Weights of a small image classifier: 9.13M parameters.
Rows from block 5 of a small image classifier, named by matrix and row number. Rows with one number within an expert belong to one neuron, the router's apart. Each number is 500 + 50 x the weight over its row's rms, rounded and kept within 0 to 999. All counts start at 0. Numbers have three digits each.
After each expert's rows are labels from the 100 images, of 14848, where the router gives the expert most weight on average: "top examples" is what is common among them. Only what is clearly more common there than usual is listed. The data: rendered made-up planets.
# router: router (model.blocks.5.mlp.router.weight, 16x192, trained with AdamW), inputs 0-63
# gate: expert gate (model.blocks.5.mlp.gate, 16x96x192), inputs 0-63
# up: expert up (model.blocks.5.mlp.up, 16x96x192), inputs 0-63
# down: expert down (model.blocks.5.mlp.down, 16x192x96, transposed), outputs 0-63

# expert 10
router.10:362512450516495587455512454495519447569522552524480489505504458389468426460536517559516429558391474465477454510495506541472398469548555487490431443518530527419498490467463494614591443402529461
gate.0:517509533519581517438524434435514439452558429584531474567430543516516381467498461569560465504495549482537519478440479479542550531447479528500494464536449541511471523461457597444526510460438497
up.0:438434472578399433496480377443451555437533514519455625484523501549481464540502553520604493502494411453501525506465455468489524439425556479500537479542518499482587440542559482596541478430460428
down.0:507539461474473582520432489444465520612482416514496471566513538545518531472518483454490519516482599541476500496511413491495550432507509452526510512523507465534461528512482633474561521471475403
gate.1:477475427537526496582458579548465516493489448530541545443575494544490573436478521386528443561507532549455452509423463491518502480425492466447613486619511550534488494497619583538502548571563468
up.1:431537406517538508589538484423531535450523514458535529496581597511455497479583490501474496478555443544460418464508476531517519521511446545455481497562475411466425423558462424376528541549638524
down.1:497547615474543497491487493497496526562495441453510491576452458449378529464514570507477510466471538468556544544522499546472630434614528488423516438473513473495520455531475515461479535532467494
gate.2:475604544511463481605594531576427540553448507510509463519405517466496470456469496474471500528523567468576428463494510472480556523424498604609497559520527519580462410456500495508404550488476614
up.2:488458511562567524431507443492540489587556450530547578491440461525444459548536502613503539593385459465464480466504479506487453535482516431502536460546473476525435527543465396578464447538470333
down.2:543526437526481476576529470559447509562527561448422500391459528547479534502608557529599534483509450453453409498421552523453494473485540474468489536510510515572531531520481506567405470393455527
top examples: moons: two

# expert 2
router.2:403545492464464587447489451504510488570527534486513507578537547395477390483539503552495450503452528480396455512516504516550391473560566496450449426520547570391495475525446511579564512458544515
gate.0:566489442509513463516517457491479513587409449479475572495584571564558587584488513529533543466546485480512439409507392496515591586462497524546556454411549481509542584475542585374524462535491483
up.0:450442547508542475532452584444414468454570534499532447535445389498446456471513495493533506547442508499440529568456524520501421452581466433402410523556522525528442456472509434588463513473525503
down.0:383475457509506546511502543586554471479493626511470583419454495462478507455552490611513460549417446476492521500418481468531498550627413561558464439437472524486478529502494546511465531543504482
gate.1:455580370439598480592488416534542466381486494436456427455491414525439523493506514583470571540527489471499523477472520521528469506530492574494559480511596487512503380518493594468442452411476427
up.1:452464468424411591329551444481513467541510607501607469636477483450486416502489483417443525580490562432497530472506484558467427516529522368554525561540481493502505439499484509532440552546433483
down.1:471439423469464568474540505352554543487613544571488569388443521429527462469483505486498526519422525492541511590551593509547518552538444549442472460531466581429443464494460527463556488538420503
gate.2:492497579515448477489476436530545552561433397488481399486554553498503543533493534419481533431492564522458471465400479576531422545524512480425526495464571560468494436506526607390576527465502446
up.2:548514455539592550530461578435509526511511479521479572604525487473517343509483510573516528536527467515582584499550515483428554594486491470562427512491439535506385577536426393522405467513437573
down.2:495512424490458438485643593475503527461445440586518484485450513437466463546570567555503607481508476531490460591474439531480535505508508458485518563549522445438550500470622500437500523554544436
top examples: moons: zero; ocean world

# expert 0
router.0:419529472456454602451448438494491464582522608508458517461520469446504435475531487532451453491379512498464457541469494515484410391531544459463499421527510564411515480503517508617583468403561445
gate.0:595556421428543542462409504512604452527476480458552512546545464504460510459438438489485468455562521493451565487513520508582490423464508512502420532558493455434479545521358457507440562478412490
up.0:464516476517546534457370474553513531482423551549438577440465456582594487453532530416540442430425537539410539520492520458450470526554494462481548506464497497497547429520526544556498547563607527
down.0:560523566552444467434563462480529522536483530442490495495561469467395586518497473454492497472453558491582574513494601497424496419441439401461506577469557506478537633485581553458504458488499479
gate.1:545564547535529531517561505522500509441543482524519605538465485513517464531512476466504454592561506505505497473499490535603502480471457601587452510526489481586402507580430436537476515397501456
up.1:536586524545482474525570467500577512440522513453480634541487500600483470535523496475507444559553507495521474513528433467603518470445501548540393530499488443544457493542438441497455507433516476
down.1:533479571463559520501439517487482560581387463539467512537478498543505560544433453529484462472472501493480462558449425381554480450449406510515544506475475456592530549574541487448545488424505513
gate.2:504489507521483549532495484432518501373551485419440486477583615495532447472543532478525461478423476491470484516404468564459464479389589587545477434372512527464523542600461446508426523449533397
up.2:513546528404534517559442523481520586501570495455480479567526478470561451478550489448500479497312458482481546526467439539435426510338564501501407409462531539463513491548532551507476503523565539
down.2:508453498491455469533617565582411435498423487600538515499539471550553501523468570551556553465550491480494449406431539480524465515554497510449537447472458500516491444503480416542495475549516571
top examples: moons: two; crescent; ocean world

# expert 4
router.4:420486458478444593453483423447490446586503599487488508537464433407478410409517501530534414518463481488474517556475481520478420470587543473506477473583512509365524533499404476557525435389571467
gate.0:447491553571427595583455461464471542428494396581457511444580482437403469496551534450554510504449556565512526520500408503557572515471454419467488464476446484459580559506466498499549477539626410
up.0:496521582549449563555461451457482559454556421540440551420570434447420574473530558525559500512481550559530561552515410484539573474452491440385450471461515475554537567519457509534488449486528447
down.0:533407460513525489526516508490488458547441465563529498392464472476476483485536482366519473502508510582539486530507565412479538502479445500599516508487519512491524622572449461481584427556450482
gate.1:446460493447450489528382474438410505641520502524489470421539527445495556461507548519521530506506551472558589531478586514539577452500468536518519545537527470393528550491488535416510494526536506
up.1:484577494420473505462368529518526554529587570529478543466478494471514523539514580502584598538469468528552450509531577497525471618528527509475528456533470512489454426530521540497510554461561572
down.1:415501355545571482541536559472542537515532539477586506469451478674576513492493559462468560488490460441495512498471590545546485476558447505496471475574456488452462389573532511497446508569542480
gate.2:498445518509446507618519490433612515515447469529434476509469459380444600515557491529522522605513534532478468508508448537581535442529370467454573588538550445504541499510542519485423452462545441
up.2:507428532443486503555526559455537517528541487481367546384500412475545495488532403618457417489505637542479524515455459550549522408516442530411486567541542489507422487523503467552509491448530505
down.2:471504488475519423573464564515393579456455517413467513524539470489459561575558480526491511394464580499532469535456512510502521488429569463486547475475462454532475387503448562550556548420498481
top examples: moons: one

# expert 3
router.3:411514443509464586468490448434494465581527555497489525499513483382514426428562507532445417534402504468463446496478524523445367448499520461459481399519486580370542551483488517596521474421583543
gate.0:537506508466453452604475462524502561478589420492472498410503487544513598428466539373482496536519550464464514509470441435441474463508464445498427593508531573537522528533524531497411490468547455
up.0:476520494545546570394519538499453397475446573501541513593506467475465438536541508586533520468453494571562508499518557586593553531527499557505543390494476417469434476486557471476518516509386485
down.0:467517496533495538515509486553507499477520539411440460484613482472460496539521520587423504476465549429508439467395582608554435486564489420494474409537532622507401500551490577575540514557491539
gate.1:499447419544460499531492490509471513475396493558526438470516505442547486472494538420482509454504554500422448544569564511505552482416427590476549495541504498451523537520476473443461527493442548
up.1:501442530511571447435533580421447481536443632425515440433531533530503527511561437481465558441539493429492480465438454502497441448468489585442472426470517490576506557495573543488449545469440520
down.1:488510559555437477583414491538413509528393469565453558495486527657574534551439551485539355548506486413518454501487519536556490497491551451533460555583470518541428441486522545408424474460450467
gate.2:455452523464424501559421540500520538513535423517487462423483488400520507500465582475545552465508575516518531547505492455518543568462413520460461509508496512441541579489540507387504532549446517
up.2:511518489462502494456529498503505436443597545533469512556516557575532504502382471539470550559470563417503446436489494484535478499620509507444443455582436434499510555482598649452476502472543489
down.2:496486594567563488472529464470538552537480515496522511508502549545485533533418530425492441505565485505534567386516522477565480433521523439488443539533517513459451579513553661528459507493496494
top examples: moons: zero; crescent; ocean world

# expert 13
router.13:399513505447471586431473440423483443600512592510502533467499469436508414484525526520500459559383542447435452497490509568506389437587544465470512445526526566416519519476473483591593436424555449
gate.0:570500449490497444489516530502478503523545514425478519531478560503563591582524550521480446531500479476501406507498534531514506552394524543506419493586577509469469576596469439515462406549426488
up.0:515500556500558394541419459512497501397436318610429484467479539527628461492604424542403514531562455496487445520501478525491471459488455506425517477522549475560537443524479431490493511480562472
down.0:453498558461599515522543417542476461480532493488482413620463598507535461449474464482553565513527517507443495489545493569491444493509398570569471480425515444542509441510542483526513485536505542
gate.1:505534496485461501518439492619429487521489410490485435492492571450537502489535477546495484550494441534514542504515428509571617540466479534521429499470470523542531413429478438480489595560408516
up.1:481589501631450485558518525493441462450572522472512529506476435482447448450481581599560389502528445536541488564477553460480540566504569446571485486452469600402471513535469557507506484577480496
down.1:573526518455481470440532493497454425432456501455500549462484568438545528425554539594611485433481485480470472527468414443512416464461553450497465516475580505510570508509396487406531535489478623
gate.2:506559462489561380588451472479430489404449458610481396545533486471489437496500499477538499545389476485545566477490457541505528462439552513538554555479539451525501429490572518476539470495513513
up.2:513561519475439559475388502507345542500478482493540543632550525514502479541488550531524518452432453492490489512540486514517482424524494559491523505553469453438500390422460420463443425562486469
down.2:494524541500394525395541500418483507513494421529572450477481471498492450501460510528526581529632429456470540528479474572487545461444478457559489487585483536404461550501512521409406526453548439
top examples: moons: two; ocean world

# expert 6
router.6:417498502496445602483508462445515488571541604497479533491552466432457409456512507567482453541429468476427494478491509541479431405545557436528468433574557562377515445530510495569609470386554540
gate.0:501521490491515496549633435523462462461463467513579481514469465503554517533495515424508466546461443432535502523472493524499438474405513537565533480441524371554487420480481538433406497554451444
up.0:565453530499488530470539437546479522425530585426521495552495461584447522494492477527430496452491497500526499472411482457476465561529546531486517491563507516476435492511512567554589497577467575
down.0:479512542484439542581473516552609484448456465462512473458490498476363477577518471574546576534470524519461415495343400498565530480523378554495409449614489503504493496433557528421533494557549521
gate.1:496500500518468460451476430479456513488484385529589507514460535563436459430473485478393534470566520422450482518435473534575426554463468548457549518556505502444525424520489511440502497520441435
up.1:505531569512542407505550374564497481465605610482539460529481552460522494554546520501430508441513490430463479483512461518553496469544483519482440555497484342431549506476578533524459532498458541
down.1:469480538560539583514492448529591564548527452422453394584544428479493482399499522490515548462397566397521553555431493525588593450528589462454529497481441499483560467499524507592501470428454522
gate.2:491491621458520515551564616519471544402492475558541495438493585486534455482439398400537446445488392582544488555467507501552427477433593550443476425567466519575517527513432510446514512485516555
up.2:511570611389486567546427548527443507517504510572552570530503598499588421577419502494485512465571481549643560528419484442584453428541516492509550499501491506544460505507402529470569520464501597
down.2:487491475480528494534561469514489546460523556537480449462406394465472551481447463460529466468470510483496571403589571501484436536456441541445432485438484489419465476536488576494419428514455488
top examples: moons: zero; gibbous

# expert 5
router.5:374587480433482586470506437462547444530492554515528508511534467426464391449539536524450459546432480500515419538471514573440375514554580459510473415513532587456540447543497498593617457451567502
gate.8:522498465488481450533517435523502451358502424461457509494556477541595515472484510459525569517531482551459532522502586558575536471527558491539497476427552512536568582437517488454413616574515488
up.8:534510497530502485510559449537483423360508438457500541493544532501617557471471518449551565490529502526484524497536570545551530472544551484486497486385538523554552557428518457469409616548540498
down.8:454474461534513425512542486491466500406495600588455523561555520498501506518441571422501531506468501510557576418549448436630505459523578551447480452458531485448466557533567510500409447489414463
gate.9:526594449517383562451489551547473535482558540463465519480423467510592440587515459443643461483566483454435488418627550516452439532533470505465511551522504531482535465465506538495511484495528484
up.9:512512458492553427579434481464557454544426471465494578523528542489543562421475474487443429463483529393520423553408446465525460436488485469528512629537587475609541560492465466462382458559457491
down.9:519593469537538477525449534445584564407580493470441458512536456525472515471440479422483503487465511548592504428543527500509552554480384557550580433441525459529421531485449543485495558461418485
gate.10:492473564474480517485516550523465470521405430551476494489511444528432442477490519370535526480420425486580479513423458550405516474438518524492498497483499531408504526456568465504558566554414385
up.10:521462434514481485473461481478541496502589572482489510567484537493529577583525507616498574470518575531526594533484493354647438487544512514493539483522512557612477524549416521478503480410491583
down.10:474532513464440448510429508490518534598541512523508576403528532469441461472498538499389597579526537519485613535478523547506560492512546492508597377512458560505484582548489532576520502468466515
top examples: moons: three; full; desert world

# expert 11
router.11:387537450463443589416494471470537444614535647486497562502521423463444428461524504555440454541382496454508463514498528566491430443559560539480474450516530518399468474547436505577530465413559486
gate.0:526509441494539414461487502525452500437515476488410517551490517476503516509610446538562491447440537500507536432500545487436515496443601553374514524507540466577516542520611438463404609474523490
up.0:498427530480476489460513503437507498437536431500531529448528499495467463570494552467450520435475536465427553523573440449508499583484514542331516510553565508507422438507468482464521472448424564
down.0:565472440480441475592525482474582382550601475504464487446413531497469454536441515558508494408430510480505420495479382548484541461560495489526465517462474465447471530455554501502512536533418522
gate.1:544562562589539506480505499513459522506465544539503439500507519554539473509402471578477424455547470442465498510522556482594425514505510489452475563513530504488526525461529502399494588486466521
up.1:511536543517525452583475388526516508471485592517485448598482525524511463513471528479480595473492405509562495486521447422487567569505393592575553425471460468542497428513436455486457445566477519
down.1:529630477568589438449448576435589480532477454412519468568477504524530444492480410546537478521454461557486429526540494555477555475514543564511494529458461466600516436533504388498510497498465552
gate.2:431588454464531524522407540379466477487530492402504537535550497499492541470453517507502548608451467515554531454424458522503556469459509526531520590546509466587510403454522593477467515514523513
up.2:471513472431532484401470492433520399421514485523499534573490479528509534502383546434530423511524415485554485456521442564515454519464517352587523436550523451566501413518569610584506587477600514
down.2:530403508503462454589443573463467506511589550445498589555465563535465530584492493523530524480527464477423493565540536489575468527482387557487428519454494526433542449454531434492547462505454494
top examples: moons: zero; crescent

# expert 1
router.1:393563497497428574437487477444541486602477651478438514502522469448490431470517492558488465492409529490480447565474491543477417445550525485475493419587531601426540434482465514584606484435551486
gate.0:495433529477378515479429558562423544597435390499553531600455444508594518492522516473518446578632515506470525433539458534487485527490580451543472414544497460464459503415500593543481550546365415
up.0:493408558437398457374472539524438546601413418496518499625471479543595543493474534540535399490573542553533528502471451500523518526519567511607502406485520453513478539420522565557505547566435407
down.0:486431564573625488532562464506382381421528521384509421444562449442499528515475487459496540489475495610548504572452519537563446452419527557478355523539364409471429519541527429486568547546482582
gate.1:603574446484488545613512499440466507500519406504450530408529437457444577401459435523561504568603508560492550503512422569524548481478562606501460635471515467501442505540487449453397549474480494
up.1:351380550522506507482493570551506491582474494593501450403466499521520489571564606557460481451398482485506461475473605511437474468515439434394511402555435536555553564503569490524581377530524520
down.1:426547432497462414415448463493587456492507514401551596402511544462515526452485439491458533480531511533447463473551491561472489541566457496437518503408488519532522423486443531510503522502545490
gate.2:490457550470440607423475570481452510534489551489575512452467468411511465500535590476558445526412531544544505438484548560573509549479425541438430404520444532473440535577442526522431533456479518
up.2:520461561434388566377438520493481541476555553485571528535513517393498505461527511435534458500422520511559464421490529481597566531511421525419449377498413538476489532573471521500463559412508509
down.2:457535533545560492591412517482420443468495523561570464481461493491511487433400526451552621557563495561502457383602530567527452512546520593506600450481501466547497456466480534433389577599528409
top examples: moons: three; crescent

# expert 15
router.15:419546491489471611409487483470496449559506561493505530517502426385429423474535517517468466576383478501440448522512526537439391461529599450498496437489536549451517461528479538626570472444564463
gate.8:528546458550441483515464543595435476506455543592399504529473526611577465594551465431427560342531451456498472526578520473510483504453562610574541492532480450496556404393450538489485539469511487
up.8:526481577460453613502505514475507494474499441478564475463510498453522584472496499565588382473501510525470475532523485489450440499379530476545494543555504484501403506532455417366580537583540486
down.8:538498536520502518546578513448531480486535530421519429503621519481578456632398536510446477492520506515477510555511552469508435429457546538454585494466527420488414484514573549512481488554580497
gate.9:596461542564465546454491541573493514503447493533494347542503473542478607488516506475616588439500517508628429418501552482439509543430471539452551594435484492561478526445501446481391485459427498
up.9:577463546548418532456480544575528496483481477490499342545499479550506614518488473503588606451469566541622506433533520501481526539509486551428539601432489495503461561458519450441374498475431525
down.9:449520528555500535505435459456562513537501513548470533560422401498454511450502603604521491456507535466577521566485506497473495480477516515401576456550553568454444491476539522595507475510508515
gate.10:446476515556457489427528461502469491512528463547536510587407548423518473480444515457500337475455571522612494493480470531474447470595475487510509419495513516478477379484469547573474365469479469
up.10:423582525486524567311539484445377492511427492506479428496446534476543489523490441506547439540432467475498498478409517501500555499515484451488522457506543488547491349539495550366489513559484489
down.10:433506416379475570436448525447551488422530532516538496414505628396508498394406520491511547505431502497584503510460519546521509497526556603420470371461482549404573518428448580454475474490481478
top examples: moons: three; rings

# expert 14
router.14:407511491462435591447478430459477429594486608470478494505496471432474447495528466537517456558353502460462462492451521518466411441596558462496470433551514550396501503509477493594561456419576493
gate.0:489480416521469444514399448369427498438417537502587538469472475513512491552517514479474556535534554594521502454543551459518560417523537522488622477400524465594466508502535609405434580438516502
up.0:497539553441524493589580431658523515525518509565492429416501547474446495485414571472479574499468530450489437542452505455490465570473381542521456505593518540463581512470463473474514422573509512
down.0:443561500448485372425456519433450610494531445481452572473465465466494498484568539568478507459609515561506539478451481481511529489445537546533599518468477589575477486499505508431496455544504532
gate.1:463592392487482531554542600553452548458485519522412526507464494464514548492508578461473498552438475466588443575532466527458499546501489604534514461481468494511511546559495475472516543455476393
up.1:471548483531484531504562441449535487419555562490566480477502482387467433390505481521449478418436429437486515579595558535399421500514521482469543445432474562533600478567511502556467492542584516
down.1:606521495515490466524516486561486519475513430584541561577523402431517481495526589424505525462454475475452447537548463443506490437407500366504596521575548551544507464489511369529493454565501604
gate.2:435498395513485544524445492453595495467506448511422494576468544569587549452418460499498555544496484487574440536452418433570568459537407454414509487429493497584547531521556434509553494638482491
up.2:580495460572515465503501593547427494478373474474548579503530554509533514515596565479495481485552533501533615535536535667456496486461568481548505456504469480487418524588387531464456504470394462
down.2:498509543561445480480539545516570471531537497558467470562534554551414436482510522481511485529456565474453536523498515562593558452553537491429535506526554523600459561484468515538499434440490516
top examples: moons: one; crescent; ocean world

# expert 12
router.12:419534512437495589431466425458490422634546571494480514528486504391450360479539502550476476514414496486483511531469537557467403453541519469495457407532505589391510449511434530618554476436579486
gate.8:403549479484479519535535479438544463432495540457449589527485461562513426519541540532432499533523496554443466491453505424383500470430522554452572466480439521523436540503474568487555549469541501
up.8:578458499584480463482468497577421534585474462529501399460524528434483614464481478457544540499502525441608513497542467572577509540543469482565456555465553440480557464531508441536439444572487522
down.8:534471420530552522520531499507455521518535538415555580523550467397464490414395552526426450543440463444517461546471483488497476557492490472504492482596526549574446497507565493588501437460497597
gate.9:451523532509441563474539515472438649521494512563538475427409436397519465560597450534526468456503500456413523487447432423443507546404480462516486548545476436495565542477391581490445562470479479
up.9:500547430531671422525448458454552411575503460443397552489504565590511556537407532487508477563558469511542532517550471455473503441566541542513528530479530503511494392483617395478540414563546543
down.9:617535550508542556488521492527507516462421417501524463442393480472475565506601436536543401505535495572532497469465470492558497474484421514557358545549474412477513615537388585444523551495499460
gate.10:554468503547483470487594538504505464413478462441507484508511532497511535586396416487522485492509524500516481501481559528546561524454541623495448575514495508472452585535542550426450624578513573
up.10:504514581511499429423483550516473509514510582550473526532523565595551469487567476460308503507473507523569432486559499466599513512603399520412532454555469503508505452471590554488516439445539520
down.10:448424585448429408501479459501485573543439487448491472553440551463480421469466516458557547494524451454552537585541634447475531485446426521497431615501494525523438380541455466467489444429479479
top examples: rings

# expert 8
router.8:399539506447431554437517443441481454608520606488435534508532479430454447462494542555511440543437468508472498494501531540436403429525551472480460426524512562406463456506497497610547510462546462
gate.8:596530475480532389444515569523491530445404514527515497511568603527519470526492463464438586513513488505525477498522473498467502476519546545416497523603421471515495493525417512339598567558498532
up.8:541540493462509519445547572486514566506365504363489492478462485422556487496540453464456490491611574444508535477540483506624525476475459543470514465659514532525426486456509609475487554631531489
down.8:428523532536573517516534454579510477477463476459504528445507589472508588553503602588548470453527461488420503502454425584480521466553539444502584535531521503449518498412554518614458468479525534
gate.9:455574493517470551533515447512577525442494436556466465456493557480425535567511541504574487524521491441551388444465536473524468626445585475555433492483477493562503402376455474536452507482478517
up.9:417558490546505520499419437471419430521548503561546473543486556449476506476505553534618516546443479475461611487537569554518443525494515479511483515487524421583543443429501480563440490510471496
down.9:488536557478378461560533515605463497446544445433516456557475525413609480527481508439403524478547496618498591498551566615643539471550477417484524480576473533455532443455492463384489471512494452
gate.10:446513473492527466542479515586495516539483397529555512560458435634564614522521501456496459536502507536451475468502457456470389502590439485568477503570569454554500434566521456560489495491524469
up.10:531507532544430510455524469437547429423525532509522497460530611400436425509475528546530543456456492497589477529513539574517558512480597486397588480412465565463509585489464514441526492512451527
down.10:410573522482468489493498505441441534490541527436551499544553481493540469472452522486460522578497455502506575552524517527513486538552610392527459501475536503435497432457468437510458532537499525
top examples: moons: three

# expert 9
router.9:465483505440426578464520478503517480535486555511505483509531466379534415470516499586485470560427568450485534574463491558464431447545565495465498473517517562413534489476444462570540456495495484
gate.0:502542604496555503606483437508447498483502459521469487591402559559462523437493495492521503467518432568562510503524540592475508550458462600475538531439467407540492591458482531548500612492453581
up.0:548530619493522486599481506519496478451480435586506459564473535490496553486482485498535520471476474615614536506553471581527548531442484641504546504457508408582519519448506587467470567531369522
down.0:504454412520534463496616439518586478585575496484428549526553445635458505605543515541500450428527503537481470594545487430410469392470412557455542557487514435489580505447522481569594542485507514
gate.1:494563535437490522449465573480514497491485421567604486509442520507516460496545446520499540521449524527552499470428477574401503507524515517451416459588407522458473412542497528476559556487545513
up.1:493549504439468535427447592489498463481497441547571469482429510496520462482507503525497552520422567547542495480441504567373500504527496539408440458550428521438474445510509497494543533497586509
down.1:518449556562557398642504446480488514454426514575487600513582488526469492529496387459538542536513370471461567524460472482499498478450495529602490569523453460471524533512464505471499544537535427
gate.2:426443495557457480465591607484474463470473373498530444537411550589446534557545502490575521481532390448503501435527568545411522425473526562464463421519519393510485493524532538469635506510516517
up.2:488382489532449498449561525534586456492490383482543524553439585572440509532568465487540447464466461401511461484495574496404563462509473550464444539491454481477534588574566530565612530480493516
down.2:468561493480397490486579518369425465472526457566407466532529515515579555469480491473394557511489476566455551527483480552498580560457471444530508472476489465502568488441572525516499425538577497
top examples: rings

# expert 7
router.7:387561504453454613441497460441516417546543602506474573519491445414471427449510515550512447542378494469458454530522523514502402486546576483486465440547550547438509472545465506587556482466568512
gate.0:488469595521542597577514535512411468456488530428535541537530480487502513465544482633476489465413463591498481470489602526440517477500505459524583506530428514510445510548416462584464540550551509
up.0:590448452547532411452445487511525508491512597530468548547439531604448473582508480427487536475526472437531475444559519391510451528487501555549509476469500558483485481468582539509528421490533503
down.0:511417556489559476488535461511435549486489451548409461586535532499563426427395465497491478580410554535596539595473385397548572479439501572484491525530489512503507579461577553490461510629522462
gate.1:526496583408573509494490541483504533461507525530534472490587471436546595468486608570588477464490386500508544413525508465522410576441506492427473473522478437488542607502477455444450495501466514
up.1:557519486384489514561465464472532398487592540482541615491494460502559523538429413439455541525514408454392454460524450378527409467492515488544400501517536480482531537415470554391456491503557596
down.1:481559461447434603464524567458402478445483497469562470430574516476495448433521485471457469455503467534478511521504528502545552457548448459480426549603488552454470607485530487540539604539567545
gate.2:471489541556505499464450487515501519453406459501526551450447430441439507537518526497507485498540541468401525437477528492465513582472423475472514452529493449443364541567567477577562488401588441
up.2:542616505529564538519469599462601446555513415414449498427599565523586539540532457528441489440522449489461445563543531574474444523432460516511515493559476521525440435477531524550489515546491506
down.2:486569543535537390452455474500537496454431462465534504372569449555446438510494506528456518503483528492413432529516493415546425532528428552453490485454502460549476593571516483475512449446492448
top examples: moons: three